Weights of a small contrastive audio-text model.
Data: trained on drum patterns on synthesised drum kits, 26041 training examples, 58.0 epochs.
Rows from block 5 of the audio encoder, named by matrix and row number. Each number is 128 + 24 x the weight over its row's rms, rounded and kept within 0 to 255. All counts start at 0. After the name is the row's rms in percent of the matrix's.
# fc2: token-mixing MLP down (encoder.blocks.5.mixer.f.fc2.weight, 160x128), inputs 0-63
fc2.27 104 [166 115 111 161 138 111 112 126 102 190 173 101 135 167 129 147 141 176 114 138 144 139 123 180 147 109 140 114  99 112 120 174 145 123 165 125  89 137 132 102 165 191 118 108 104 109 116 128 138 156  91 126 143 134 116 127 197 150 125 120 105  94 113 131]
fc2.28 102 [169 131 110 181 140 100 104 126  96 177 172  95 145 165 132 147 117 162 131 146 137 130 130 195 139 110 138 125  93 100 139 167 121 130 164 142  81 129 139 114 144 170 117 111 123 111 106 130 151 142 119 108 147 144  91 122 183 143 122 127 104 131 120 121]
fc2.29 112 [164 121 102 182 141 112 121 129 115 169 184 113 147 157 119 135 131 149 118 137 138 127 120 177 137 102 156 137  93 122 125 156 123 125 159 171  89 124 138  97 139 170 116  90 130 116  84 133 137 151 128  93 143 146  74 114 176 156 132 109 116 107 108 123]
fc2.30 102 [142 123 105 172 149 102 113 121 116 149 189 118 139 140 130 141 120 172 125 145 126 159 139 186 148 107 144 126 105  97 130 153 109 133 160 191  72 130 118  80 148 153 135 105 128 106  99 124 146 157 134 111 135 151  81 141 178 138 117 103 110  88 113 133]
fc2.31 104 [161 129 111 168 159  88 102 108 116 143 184 117 135 162 125 164 127 164 118 147 154 145 127 163 143 129 136 133  92 122 111 177 116 126 135 175  72 136 113  89 126 168 124 117 132  93 100  99 159 159 132 113 164 157 101 115 165 135 122 140  94 105 119 136]
fc2.32 102 [161 123 105 181 143 116 126 102 116 129 166 121 125 135 122 161 107 181 120 138 140 139 130 166 147 115 131 129 108 138 118 170 123 155 140 184  74 144 111  95 130 157 101  90 147  90  95 106 155 157 137 118 152 150 119 117 137 140 137 128  93 108  84 123]
fc2.33 103 [161 101 105 172 141  83 106 131 114 147 180 124 142 152 105 175 126 156 103 136 174 138 139 135 141 125 113 122  88 132 114 170 107 148 160 179  97 135 117  99 130 178 123  98 133 103 103 111 157 155 134 120 134 132 116 112 151 123 115 121  96  86  95 115]
fc2.34 101 [162  89 110 158 146  90 103 113 120 152 165 124 156 149 115 169 133 183 101 127 163 120 143 137 160 102 123 112 103 136 128 180 115 138 162 149 115 138 123 109 123 131 115  88 138  94 102 111 177 135 111 119 136 124 119 132 177 138 109 107 100  90 104 117]
fc2.35 108 [139 104  98 136 151  89 107 124 128 141 186 122 152 156  98 167 170 178 111 140 152 116 147 134 152 142 113 129 115 119 114 204 117 140 178 146  93 160 130  96 156 133 125  78 138 118 115  88 167 130 130 120 151 120 128 135 163 147 139 113 108  94  96 128]
fc2.36 148 [161 120 105 194 142 111 121 119 116 121 169 133 110 159 126 142 130 183 106 118 157 111 127 183 173 119 136 125 129 119 121 186 150 119 131 134  94 164 156  81 115  98 109 103 137  86 115 130 158 145 134 140 130 100 114 122 159 153  89 133 133  81 103 128]
fc2.37 092 [115 161 156 163 119 128 139 107 168 124  98 107 106 117 150 122  95 101 132 139 135 114 100 132 132 154 143  79 167 122 138  94 147  97 116  93 128 160 153 119 104 130 149  97 149 134 141 149 145  91 143 174 119 110 162 154 104 118 122 144 112 113 170 169]
fc2.38 080 [167 125 100 121 139  85 119 107 107 111 190 117 138 159 120 126 121 182 154 177 125 114 119 153 149 128 143 136 119 145 117 163 122 122 160 142 120 129 133 176 143  68 111 134 116 136 110 119 145 147 130 119 149 109 109 137 166 145 125 109 151 170 128 153]
fc2.39 072 [171 127  97 130 124  67 108 114  92 115 200 121 149 148 114 160 135 174 146 164 135 108 116 172 151 127 136 119 127 130 131 153 124 130 162 160 113 121 136 179 167  83 107 114 117 136 107 127 147 147 130 121 154 116 106 128 155 145 118 122 151 134 114 134]
fc2.40 145 [138 148  97 174 133 139 124  89 125 151 143 107 126 149 120 139 113 176 121 122 159 116 140 146 175 141 125 121 129 131 102 145 124 124 168 135  75 150 129  75 114 145 105  83 156 123 109 117 146 157 120  92 141 132 115 102 151 131 132 157 133  83 111 142]
fc2.41 096 [117 110 120  96 110  92 105 103 135 148 121 152 147  81  87 147 170  98 115  93 149 150 166  82 132 101 118 107 139 128  97 113 129 128 136 146 147  91 144 122 142 136 118 126 134  93 135 171  82  98 177 146 146 132  77 143  90 118 128 160 122 118 162  98]
fc2.42 103 [119 121 123  92 117 108 123 102  98 154 121 133 137 104 100 164 175 109 135 104 133 159 132 132 107 100 111 112 134 159 130 139 166 137 147 158 110  89 135 131 143 147 101 107 144 101 131 138  73 111 140 135 164 117  92 138 127 147 135 170 124 139 150 114]
fc2.43 133 [142 105 104 143 121 101 130 122  78 138 151 144 122 139 102 153 163 145 158 100 140 131 154 158 111  88 123 120  99 163 115 157 151 159 118 166  91 110 129 123 158 111 117 105 119 107 146 161 150 116 168 148 151 127 101 159 150 156  86 162 153 136 121 100]
fc2.44 108 [126 112 142  97 123  97 145 126 108 148 125 143 145 118 112 170 156 132 119 109 148 152 123 108 133 110 130 136 124 145  85 115 154 151 146 191  96 115 119 111 154 142 138 107 121 102 137 146  71  99 154 107 151 133  79 140 113 119  85 159 131 110 162 106]
fc2.45 104 [ 95 114 154  95 102  90 125 150 103 156 130 166 144  92 100 156 173 111 135 111 131 174 139 144 131  79 124 140  97 144 111 100 137 163 158 156 122 106 137 133 168 153  97  91 102  93 156 152  99 109 136 146 133 125 114 166 110 107 101 154 138 122 122 122]
fc2.46 105 [113 128 108  96  96  88 127 135 107 153 150 120 142 109  93 124 172 107 133 122 136 169 121 136 119 104 118 111 126 152  72 137 153 151 175 155 148 112 165 117 164 117 100  94 121  83 136 168 109 100 154 146 149 147  91 147 101 120 113 138 136 144 108 118]
fc2.47 097 [112 155 117 100 125 102 119 141 113 158 147 136 172  83  94 135 168  89 137  94 124 128 154 125 126  77 120  95 134 152  99 115 128 155 147 151 120  94 154 109 164 130 113 119 102 109 141 158 117 102 144 152 142 127 112 155  90 106 126 122 130 117 113 118]
fc2.48 097 [133 139 111  98 130 101 122 132 101 142 113 140 158 103  85 152 164 109 133 106 141 149 130 122 108  78  78 117 124 147 100 122 139 147 130 187 128 123 164 130 152 113 123 138  84  79 133 131  98 123 137 164 152 129 108 138 110 110 122 139 143 109 130 102]
fc2.49 103 [107 102 113 112 127  94 120 136 116 147 120 147 128  95  86 148 170 120 126  96 137 132 128 122 146  83 119 110 115 163  97 137 139 144 126 159 115  91 135 132 173 123 105 138 117  97 126 154 114 123 151 173 158 135  86 154 114 132  96 149 137 124 107 119]
fc2.50 099 [116 111 138  79 130  78 133 124 104 137 127 159 145 112  95 170 174 117 119 102 118 147 126 130 146  97 128 138 122 149 113 122 144 165 163 151 106 102 137 128 179 134  83 145 121  94 138 121  96 107 141 127 148 153 115 146 121 107 107 120 122 135 126  85]
fc2.51 129 [120 131 115 132 120 131 140 106  66 130 127 151 104 119 107 131 175 106 143  92 152 136  96 169 128  88 128 121 112 152 113 124 154 130  93 135  85 114 161 107 171 112 106 106 130 117 138 151  84 114 149 148 141 122 104 146 115 130 100 147 159 118 130  95]
fc2.52 098 [136  95 133  97 137  87 111 146 108 151 126 140 124  91  86 167 189 103 142 109 130 130 139 123 132 125  95 106 114 179  79 124 161 160 137 172 133 110 167 119 148 142 113  85 125 117 142 146  98 103 147 128 144 119 107 133 108 113 114 148 158 142 129 113]
fc2.53 102 [107 134 132 101 117  99 136 116 124 138  89 166 128  85 101 117 192  88 142 111 130 166 134 101 106 105  98 119  99 154  99 101 133 186 159 158 118 121 148 110 164 166 121 119 124  91 132 141 116  93 143 133 144 118 114 149  94 100 132 134 165 118 111 109]
fc2.54 106 [106 114 142 110 123  81 131 128 120 171 136 117 164  76 101 149 176 133 120 106 132 154 168 116 128  85 106 108 121 153  89 131 138 149 150 149 132 111 150 111 169 139 118 111 100 100 133 154  97 108 146 141 169 129 101 143 118  97 128 125 149 107 116 117]
fc2.55 107 [103 138 143  93 115  80 128 107  90 151 117 119 153 119  98 130 175  98 142  85 114 143 151 116 108  85  92 125 175 139 122 129 147 141 158 142 124 113 131 113 154 138 110 130 116  97 133 136  77 106 153 137 161 143 111 141 134 109 123 148 154 114 111  90]
fc2.56 105 [116  97 133 106 136  85 121 136  92 129 117 126 160 113  93 135 166 107 129  99 126 167 143 124  92  90 138 135 130 144  83 144 126 150 185 157 118 114 136 123 167 156 123  93 108 109 133 132  97 106 147 148 145 148  99 146 145 109 100 136 151 120 155 111]
fc2.57 096 [106  98 146 110 108 100 136 118 114 155 151 141 149 126 112 140 181 100 132 113 112 146 149 149 122  81 125 110 120 154 103 133 159 139 147 170 122  98 103 124 133 130 145 114  98  89 131 137  85  89 143 123 168 137 100 133 122 126  95 152 133 108 128 110]
fc2.58 104 [122 114 123 108 125  77  91 136 104 138 124 165 139 122  96 159 174 113 148  94 135 173 113 116 135  74 120 131 116 162  83 144 129 166 139 147  91  91 135 125 167 159 139 103 120  82 161 116  82 111 139 144 188 143  93 138 114 105 103 151 142 116 126 117]
fc2.59 098 [105 129 134 107 106  78 116 118 116 127 124 146 135 105  92 157 161 123 123 117 176 151 138 123 113 105  84 148 104 139  91 128 165 146 133 148 129 114 122 133 155 136 122  99  94  91 167 147 105 109 130 157 179 151 120 171  77 118 129 169 156 125 129 118]
fc2.60 105 [111 115 117 122 119  98 119 140 126 123 134 146 131 109  99 159 152 104 133  87 138 157 161 111 111  71  94 131 127 166  66 112 162 148 167 127 122  95 158 137 140 130 108 116 122  96 161 143 113 118 135 161 154 141  98 156  97 106 109 151 149 118 127 107]
fc2.61 101 [117 107 118 111 125  88 100 158 121 122 150 159 148 121 103 132 176 116 136 101 137 159 154 122 124  87  88 123 123 161 106 155 147 163 135 152 107  93 137 117 171 130 115  71 118 110 158 148 122 120 151 120 180 130 112 135 116 145 135 170 130 124 112  90]
fc2.62 103 [122 124  98 104 135  80 132 117 105 171 148 143 138 112  99 130 156 119 141  89  97 157 134 119 125  77 111 123 138 150  90 125 137 154 133 168 102 112 131  91 160 133  97 123 112  92 135 129 102  96 158 127 186 145 116 155 114 108 125 150 145 136  85 117]
fc2.63 103 [146  99 113 117 141  64 107 127 104 165 123 156 153 111  71 114 184 110 147  99 100 145 133 137 144  93 116 118 124 163 104 117 145 141 148 173 126 132 155 106 170 162  98 106 111 131 145 140 109 115 144 148 161 149 108 141 109 132 110 124 165 114 112 109]
fc2.64 094 [131 104 112 104 110  83 105 135  97 165 141 153 160 114  79 116 175  74 156  88 113 136 140 122 135  97  94 111 135 168 106 140 159 151 110 160 140 127 127 104 144 130 103 105 116 117 140 141 111 130 144 146 157 134 120 135 121 110 102 150 151 126 126 112]
fc2.65 102 [130 125 128 109 103  96 130 141 107 188 115 142 167 101  86 149 174 111 136  93 149 145 146 103 118  89 108 116 140 158 111 110 148 145 144 169 117 115 145 106 152 156 122 116  95 123 158 153 102 124 120 141 163 125  98 153 111 113 115 142 135 108 122 108]
fc2.66 099 [139 139 157 120 129  72 103 129  77 171 106 161 140 105 109 146 169 113 126 135 142 137 146 117 101  80  99 108 111 136 101 125 143 161 139 162 140 109 131 115 154 137 129 113 122 103 131 151  91  98 155 141 152 122 101 142  81 104 112 149 123 112 126 100]
fc2.67 099 [120 124 134  97 124  97 142 118  91 146 117 157 126 104 107 121 148 112 144 101 132 164 147 146  99  87 123 112 125 141 117 120 150 198 169 156 140 105 154 136 138 123  98 107 109  91 135 144  81 118 144 146 157 134 118 147 110 124 116 140 155 139 127  90]
fc2.68 104 [124 120 142 104 111  70 123 109  96 155 118 126 147 102  91 157 146 110 137  73 122 177 144 141 106 100 112 132 115 164  81 120 153 147 175 167 133 109 163 127 131 162 107 110 143  82 146 134  79 121 132 149 166 126 120 149 115 114 113 135 149 133 135 114]
fc2.69 103 [127 120 120 104 138 103 119 110 108 169 112 128 130  98 103 161 162 130 137  86 118 153 105 125 109  88 125 138 116 157  66 130 151 166 150 164 115 106 162  96 159 147 129 114 136  92 162 132 113 110 155 141 165 148 114 144 127 121 102 148 125 119 115 112]
fc2.70 102 [ 87 138 124 126 114 114 111 102  99 154 117 154 139 104 120 134 180 104 133  75 123 148 125 121 115 107 115 145 102 151  87 134 150 150 140 168 117 114 149 118 173 130  96 117 100  99 159 149  93 121 152 131 164 125 118 152 117 112  96 155 128 152 126 116]
fc2.71 101 [120 119 121 124 123  99 103 137 114 180 125 139 126  88 119 167 158  97 148  95 147 139 118 117 136  91 120 132 118 151  83 118 148 120 140 184 106 110 150 106 163 136 125 153  89  94 148 122  88 121 148 149 174 150  76 150 113  93  99 155 150 135 127 107]
fc2.72 115 [136 113 127  95 115 101 125 135  88 165 106 138 152  96  78 146 151 125 115 113 157 168 144 116 120  76  88 140 142 143 124 123 127 146 148 180 129 107 140 137 176 152 123  92 108 131 134 123  93 118 152 168 150 164  99 128 127 109 121 144 161 108 124 100]
fc2.73 123 [130 126 112 117 142 104 126 116  80 157 121 150 116  97 107 154 168 132 135 100 172 137 139 130 128  94 108  93 125 169 102 139 144 142 135 161 113 124 142 116 193 137 118  99 116 107 137 170 118 137 162 140 141 117 113 133 117 132 102 151 133 102 123  89]
fc2.74 106 [109  96 153 119 141 103 129 115 105 132 127 150 134 108  97 156 158 126 132  97 125 150 140 120 107  80  87 121 139 148  96 124 130 162 137 167 108 102 147 129 166 137 116 111 103  92 149 122  98 112 155 165 169 123  88 130 101 108 125 159 134 136 160  75]
fc2.75 098 [125 128 148 109 117  95 128 120 125 151 130 144 152  93 105 153 160 106 135 102 148 134 166 122 113  98 107 112 129 124  70 116 134 170 146 150 128  95 121 112 187 146 116 129 132  76 148 127 111  97 149 165 133 138  76 155  90 111 114 138 147 105 127 119]
fc2.76 099 [101 169 151 102  81 169 160 107 181 107  97 121 117 103 129 131 121  76  99 114 150 109 123 110 142 122 135 112 156 103 121  90 130 114 127 114 159 146 172 134 135 118 138 117 126 110 114 132  93  97 113 116 134 130 152 141  67 121 117 123 136  74 187 156]
fc2.77 119 [122 147  99 200 132 112 136 108 124 128 139 123 111 133 132 123 139 129 141 140 139  99 125 154 132 100 130  68 103 134 125 124 145 152  76 121  71 133 141 139 129 123 143 108 122  89 151 161 117 138 160 183 132  95 104 148 139 153 123 155 126 114 129 117]
fc2.78 098 [112 167 155  95 114 171 170 109 195 108 109 125 132 107 105 134  88  74  84 102 105 110 123  96 121 121 134 102 135 109 129  78  98 123 131 109 153 122 148 145 112 127 132 133 128 120 125 133 103 116 127 131 101 134 167 135  59  98 133 124 140  88 189 152]
fc2.79 137 [124 119 119 100 132 118 104 128 103 184 124 141 155 113 122 152 164 112 147  99 123 157 156 113 114  95 103 105 108 154 112 121 139 158 165 161 111  97 126  98 161 151 132 100 120  90 120 137  86 136 159 133 155 141  87 140  89 138 112 163 155 110 110 107]
fc2.80 095 [101 141 143 103 121 150 172 102 125 102  78 166  87 104 112 126 121 113 109 104 135 141 123  66 121 129 144 128 165 129 110  87 123 137 111  94 170 117 134 107 162 103 155 118 166  86 134 131  97 124 123 159 125 121 137 155  80  97 104 134 162  68 155 148]
fc2.81 110 [159 119 128 136 129 107 117  75  88 158 154 131 130  85 104 108 143 148 160 116 130 139 118 114 105 126  96 119 125 159 136 138 136 132 131 107 117 122 166 143 160 142 135 130 131 127 160 137 102 103 166 140 171 142 122 142 103 124 105 162 166 162  92  92]
fc2.82 098 [132 151 127 142  81 119 116  89  91 142 108 132 151 118  96 134 151 144 167 126 121 125 133 123  74 101 140 104 131 129  83 131 141 154 129 124 110 125 127 121 160 163 127 112 123 114 124 137 105  63 166 157 178 146  95 133 100 128 116 160 170 138 141 117]
fc2.83 098 [109 127 152 115  99 141 151  73  92 104 113 157 153  98 108 133 120 132 171  88 141 158 136  74 109 112 113 115 127 161 134 125 115 149 148 160 124 142 166 129 167 150 111 115 136 124 134 146 105  73 155 137 139 142 120 144 115 141 123 153 171  97 137 127]
fc2.84 102 [117 134 150 130  93  99 105 102 100 131 102 136 148 103  97 166 151 155 119 120 126 130 144 121  91 114 151 116 134 135 137 136 126 154 144 140 106 125 148 142 133 159 145 107 144 122 144 124 125  58 139 125 136 131 126 155 122 134 100 159 159 114 123 103]
fc2.85 107 [158 141 155 154  81 105 149  85  90 131 117 153 165 104  94 124 152 149 179 128 142 134 135 126 100  90 130 101 133 127 131 137 121 134 124 147 135 110 163 102 162 152 136 126 123 108 149 136 140  61 133 136 151 130 114 121 138 134  74 149 182 131 110 128]
fc2.86 100 [144 114 139 123  97 104 132  91 110 129  81 130 144  95 103 125 168 138 149 106 131 141 126 111 124 118 151 119 102 161 112 139 129 126 123 139 138  87 130 108 160 142 130 131 111 136 126 131  93  37 147 128 160 158 105 125 100 102 105 171 143 121 126 114]
fc2.87 117 [148 138 107 155 108  72 151  80 110 149 158 116 120 151 106 115 143 164 150 127 150 107 157 149  91  77 126  97 125 136  85 146 139 140 131 135 123 113 163 145 140 134 135 134 111 103 125 153 156  84 155 164 138 135  84 124 123 133 125 142 150 108 124 126]
fc2.88 095 [115 150 119  94 103 125 119 135 158 105 120 111 186  89 129 107 105 122 129 184 134 185 100 120 120 122 116 154 124 118 116 110 109 130 160 124 137 115 154 116 151 190 127 103 113 130  96 118  97 145 107  81 148 162 114 113 124  97 134 119 130 105 172 141]
fc2.89 093 [127 103 118 127 133  97 124 118 137 130 109 129 171  69 107 123 136 119 122 141 139 141 126  88 111 111  99 117 114 133 130  96 119 102 169 161  90  91 126 117 142 154 155 156 132 109 105 123  54 129 128 130 107 136  91 167 114 124 139 120 117 103 134 133]
fc2.90 086 [139 133 112 138  96  65 148 127  96 140 103 151 148 154 107 132  98 102 145 105 128 149 127 158 125 103 137 139 141  94 154 110 121 133 137 134  98 135 141 132 125 137 102 131 125 120 119 148 108 129 143 131 185 144  79 133 142  91 108 185 104 181  86 151]
fc2.91 101 [127 142 151  74 110 115 129 126 115 141  88 137 159 110 136 109 107 108 118 137 108 222  88 122  98 159 104 148 147 153 152 147 130 146 167 134 151 116 135 113 106 169 135 105 111 124 123  95  88 127 134 139 135 166 127 144 142 108  76 145 128 127 170  85]
fc2.92 083 [124 134 106 154 141 114 164 187 138 154 132 144 115 104 131 133 101 124 116  68 119 185 114 117 137 105 111 130 122 180 139 109 158 159 159 121 123 138 132 127 114 169 131 121  95 110 150 146 135 129 122 132  93 150 147 111 109 153  77 136 130 121 151 139]
fc2.93 096 [115 147  92 154 103 124 154 132 121 115 151 136 123 111 106 154 112 136 125 111 147 158 121 127 129  77 115 112  86 141  92 142 139 179 148  94 100 150 170 101 152 138 139 117 127 127 138 136 110 141 134 154 113 162 121 135 147 106  60 151 107 117  99 110]
fc2.94 098 [146 130 107 176 133  87 138 140  93 113 149 120 120 155 137  88 103 161 123 156 148 157 140 178 130  71 121 122  91 144 118 146 137 170 149  78  84 146 142 101 121 137 102  99 116 123  95 127 150 155 139  94 103 146 157 120 175 129  56 103 151 132 131 126]
fc2.95 084 [118 173 158  97 133 137 120 100 114 185 154 122 151 117 109  89 115  96 107 137 143 193 147  84 126 100  97 113 121 144 142 108 158 137 153 120 137 144 140  90 112 143 115 115 125 116  73 123  99 138 136 129 110 174 132 169  83 103 109 159 132 103 131 134]
fc2.96 105 [ 84 159 158 123 127 141 146  92 149 128  88 115 166 134 133  85 119 129 107 107 108 146 128 100 114 126 148 121 163 126 126  88 115 149 149  96 127 141 145  91 139 157 116  98 135 123  98 100 148 122 116 119 108 151 120 129 122 101 125 124 153  54 189 121]
fc2.97 090 [122 129 119 152 167 124 137 137 131 128 120  98 149 146 142 136 106 171 144 112 111 125 123 161 138 121 119 145  93 114 135 148 160 142 173 139 109 130 134  96 112 154 140  91 108 121 120 156 142 149 155  78 128 121 119 154 176 154 131 140 167 117 146 133]
fc2.98 094 [118 156 155  93 102 105  96 145 124 119 110 125 186 117 127  84 123 113 106 128 109 171 114  83 127 145  83 130 124 126 148 116 123 141 152 147 135 134 102 113 115 199 157 117 101 104  94  96  70 124 152 104 145 157  99 117 121 102 111 155 134 121 142 121]
fc2.99 095 [100 184 119 106  97 110 121 117 170 128 109 114 130 134 143 100  95 128 125 121 137 181  92  89 102 142 126 127 120 123 147  99 107 168 165  98 148 126 131  99 117 184 133 105 138 108 111 104 112 115 108 126 145 159 144 133 107 103 110 130 141 105  93 155]
fc2.100 098 [ 81 155 156 102 101  90 144 152 158 133 121 110 154 110 118 119 106 100 125 118 117 210 138  84 124 143 112 109 121 143  96 101 120 115 171 144 159 129 141  95 103 202 132 108 130 119 122 123  90 136 154 154 138 163  89 109  92  98 113 155 128 117 115 132]
fc2.101 092 [ 86 155 171 106 147 141 134 133 121 112 105 120 141 105 173 120  87 134 134 149 118 195 126 137 101 116  82  99 124 120  90  96 129 156 162  99 132 102 118  90 138 190 172 116 132 110 113 102  89 149 107  87 112 130 117 124 126 112 123 177  94 102 126 149]
fc2.102 096 [126 113 131 175 158  91 110 112 178 115 146 126 127 144 154 121  96 159 185 127 115 170 106 184 128 114 124 159 135 145 144 152 153 113 111  83  99 119 143  90 119 156 115 112 138 114  99 113 144 103 130 142 115 139 139 144 159 126 119 158 131 144 136 162]
fc2.103 098 [ 93 132 151  89 109 111 108 146 140 142 121 101 142 120 140  78 105 115 124 154  99 202 131  95 145 126  99 110 121 145  99 112 127  86 169 129 117 137 125  91 135 163 144 120 156 115 108 116 117 156 127 149 137 185 138 134 108 116 146 150 117  88 116 168]
fc2.104 099 [120 153 129 109 101  99 103 124 150 117 117 113 150 114 119  85 112 106 111 167 134 186  80 111 109 144 107 144 142 138 140  92 117 106 113 144 153 156 130  91 121 187 153 135 134 114 116 101 105 134 131 114 132 142 145  95 102 107 124 133 103 107 167 145]
fc2.105 105 [110 157 129 123 106 129 109 118 120 117 102 101 164 107 107 108 110 105  98 129 136 199 153 101 120 148 101 124 148 137 119 132 135 104 148 165 129 114 115 101 138 168 136 120 139 143 116 108 115 112 127 112 134 214 118 106  90 102 129 124 125 123 146 160]
fc2.106 091 [129 130 135 159 132 112 119 176 155  64 117 121 159 104 119 133 100 103 121 105 137 151 133  64 133 110 105  90 129 143 100 104 127 145 105 123 138 124 131  82 132 142 142  87 138 111 106 113 166 146 123 118 138 186  94 117 122 115 121 142 114 112 115 153]
fc2.107 094 [120 118 106 184 162  78 125 152 123  85 138 108 145 169 140 101 106 186 115 121 162 161 135 115 133  82 136  76  88 138 135 131 141 176 129 134  99 116 140 128 110 128 120  76 120 132 108 105 145 134 167 123 151 168 127 148 149 167  82 119 119 139 108 112]
fc2.108 094 [129 121 176  89 115  95 170 132 134  84  83 142 197 123 131 118 105 117 112 137 122 181 100 109 142 123 114 107 132 123 131 138 144 137 197 147 152 131 157 110 103 188 133  92 157 105  88 109 106 117 124 106 146 168 140 140  82 123 141 116 120 121 156 131]
fc2.109 094 [105 148 119  77 117 148 120 106 160 102  85 108 174 119 126 125 133 103 111 149 109 206 123  76 116 165 122 128 123 133  78 136 133 163 156 146 150 117 147 113 159 200 139  98 146 131 129 106 102  91 140 120 116 141  91 122 119 150 137 144 124  62 105 123]
fc2.110 094 [108 105 112 159  98 104 112  85 126 110 147 113 115 103 127 114 123 145 136 128  94 194 141 150 180 118 147 142  90 127  94 142 165 139 107 149  82 147 164  94 123 139 144 126 115 132 103 155 130 129 120  88  94 148 132 138 135 172  75  83 127 117 173 114]
fc2.111 107 [115 166 145  99 118 138  99 125 151 136 109 106 171 103 114 124 110 133 145 146 126 177 137 102 156 142 127 133 118 136 106 135 118 132 174 119 120 121 132 109 131 193 127 107 128 141 122  98 105 119 118 118 139 158 133 121 110 118 128 146 139 145 121 127]
fc2.112 113 [145 129  89 176 144 110 147 115 113 112 143 139  87 133 123 116 128 159 140 119 168 104 120 176 135  86 125 116 129 154 120 133 153 144 119 109  88 174 166 147 131 126 114 113 128 121 113 151 138  98 120 156 109 123 128 117 128 135  97 133 170 126 146 135]
fc2.113 086 [106 151  97 131 106 130 184 152 116 135 136 126  98  92 121 119 152 110 116  97 168 132 109 176 118 129 111 112 150 167 102 109 156 127  94 119  90 162 149 142 150 111  82 116  74 128 157 172  94 162 124 134 130 131 131  66 131  91 119 163 138  76 117 103]
fc2.114 085 [156  90 159  90 136  90 127 136 122 162 129 118  96 118 120 101  93 129 138 107 104 174 148 136 135  81  69 107 158 135 138 141 132 180 143 114 153  81 159 129 179 140 117 127  92  91  81 147 121 110 147 163 158 148  84  80 146 125 125 127 135 110 128 145]
fc2.115 103 [145 107 126 113 108  76 145 130 124 104 139  97 152 116 171  97  87 146 168 134 109 207 144 109 116 116  82 113  81 126 130 114 121 159 157 117 139  97 147 116 149 179 136 138 112 135 104 134 151 150 160  97 123 148 130 152 128 127 100 137 101 142 141 133]
fc2.116 103 [117 172 139 146 130 158 149 112 183 113 104 112  94 126 168 107  62 109 114 128 139 138 106 114 139 163 162 122 149 121 120 117 135  97 137  83 131 168 140 130  80 126 142 104 144 112 132 133 160 127 109  89 110 116 146 104 105 115 127 127 124 102 140 168]
fc2.117 094 [149 114  89 176 123  99 126 112  90 123 151 115 120 134 106  90 143 157 182 157 147 126 102 166  93 100 129  80  90 144 123 115 145 177 119  97  53 123 137 144 113 113 136 108 113 104 136 137 109 151 180 143 144 127 113 128 135 133 115 176 135 142 115 110]
fc2.118 087 [109 105 164  96  99 150 110 110 172 116 112 132 128 111 129  99  92  85 104 132 121 124 106 113 138 154 169  90 153 100 125  83 128  97 112  87 129 156 127  88 108 123 135 112 161 125 141 137 108 132 132 111 105 118 138 126 104  95 118 126 121 115 168 186]
fc2.119 098 [105 140 154 133  94 130 108 116 169 121 104 129 125 124 146  95  95 123  99 155 124 148  94 101 114 148 149  82 168 119 129  94 110 106 131  86 131 141 148  69 104 152 169 103 147 129 129 127  98 122 118 115 125 103 144 134  99 113 120 115 118 108 162 177]
fc2.120 110 [132 150 120 134 143 135 157  99  86 143 119 127  79 109 106 121 156 127 147  96 146 106 113 140  94  88 125  91 113 160 113 128 124 150 115 142  98 127 117 117 171 110 126 130 129  99 142 161 114 112 115 158 144 150 106 174  91 130 112 126 155 110 163  92]
fc2.121 097 [125 116 111 187 110  99  99  79  91 128 176 143 190 115 117 145 152 162 147 147 142 168 115 129 134 105 132 138 132 141 132 154 132 121 138 125 107 117 174 115 127 122 134 135 156 113 171 177 140 111 156 148 149 133  96 118 121 104 131 129 173 153  90 100]
fc2.122 088 [135 157 126 139 105 113 117 118 120 131 121 115 177  96 110 132 151 162 158 136 136 142 121  97 112 103 111 119 166 138 100 137 129 125 113 128 146 123 158 105 136 139 104 137 151 105  92 110 135  93 151 130 167 154  97 106 124 116 140 164 194 144 106 103]
fc2.123 097 [132 141 115 172 101 129 157  77 110 124 106 133 187 120  99 139 143 146 176 152 140 135 118 135 100 114 130 134 144 114 142 153 117 141 135 140 127 137 168 106 144 144 144 130 134 138 140 118 138  78 131 145 138 159 102 124 134 127 146 154 173 120 125 120]
fc2.124 090 [143 129 122 163 124 106 129 124  99 122 128 113 168 124  72 143 142 144 128 116 117 131 128  74 104 116 115 135 142 127 148 127 139 122 130 121 112 118 170 106 116 133 130 138 167 111 135 138 148  83 139 109 116 184 125 117 156 116 139 138 148 116 111 145]
fc2.125 090 [120 106 119 161  70 136 123 145  97 121 109 152 151 101 100 121 167 134 158 129 131 139 122 129 109 136 131 142 149 120 123 114  98 111 133 159 143 132 172  78 110 154  95 111 144 121 145 140 132  53 120 108 127 171 116 103 113 124 111 125 147 137  82 137]
fc2.126 097 [139 122 160 140  97 102 135  97 119 114 109 148 166 119 144 126 127 135 140 160 141 155 100 118 125 133 159 160 115 136 125 113 129 113 126  96 122 134 137 108  98 139 149 103 126 140 136  98 128  76 119 147 139 187 122  88 100 122 132 145 134 109 100 166]
fc2.127 094 [126 122 133 120 117 134 117 120 133 120 162  86 200  99 124 100 132 142 105 109 132 163 143 121 106 136 121 134 170 120  95 104 138 144 138 150 108 118 160 132  79 111 151 117 115 118 113 134 161 109 143 140 103 165 111  87 131  84 137 135 115  83  84 135]
fc2.128 093 [110 134 107 130 123 134 110 132 120 131 120 146 230 106 142 104 122 154 142 141 131 123 101 136 119  91 146 166 130 112 130 141 151 138 102 137 136 112 177  93 125 137  96 106 108 162 115  95 122 142 122  84 129 173 147  93 144 133 140 122 143 117 125 142]
fc2.129 098 [115 109 127 148 133 113  95 164 129 108 120 131 185  99 112 108 135 153 111 165 139 132 159 136 124 125 102 143 133 127 125  90 132  69 142 150  99 116 139 101  90 135 146 121 125 100 123 112 122  96 111 135 130 156  90 125 136 145 112 114 128 127 107 154]
fc2.130 098 [ 91 141 154 143  96  89 133 115 103 107  90 131 206 156 131 120  96 112 121 147 117 147  86 121 120 113 131 144 139 107 118 119 115 116 108 125 120 113 151 129  82 132 141 142 151 110 127 152 133 116 159 108 142 166  99 121 131 135 172 176 124 126  85 139]
fc2.131 089 [138  99 146 131 139 100 116 124 100 124 104 112 183 119 131 126 109 137 109 142 106 197  99 128 105 143 150 166 148 115 105 126 105 147 120 131 143 113 166 110 102 155 122 100 115 116 142  65 112 102 138 116 125 189 117 123 158  99 103 112 100 139 134 140]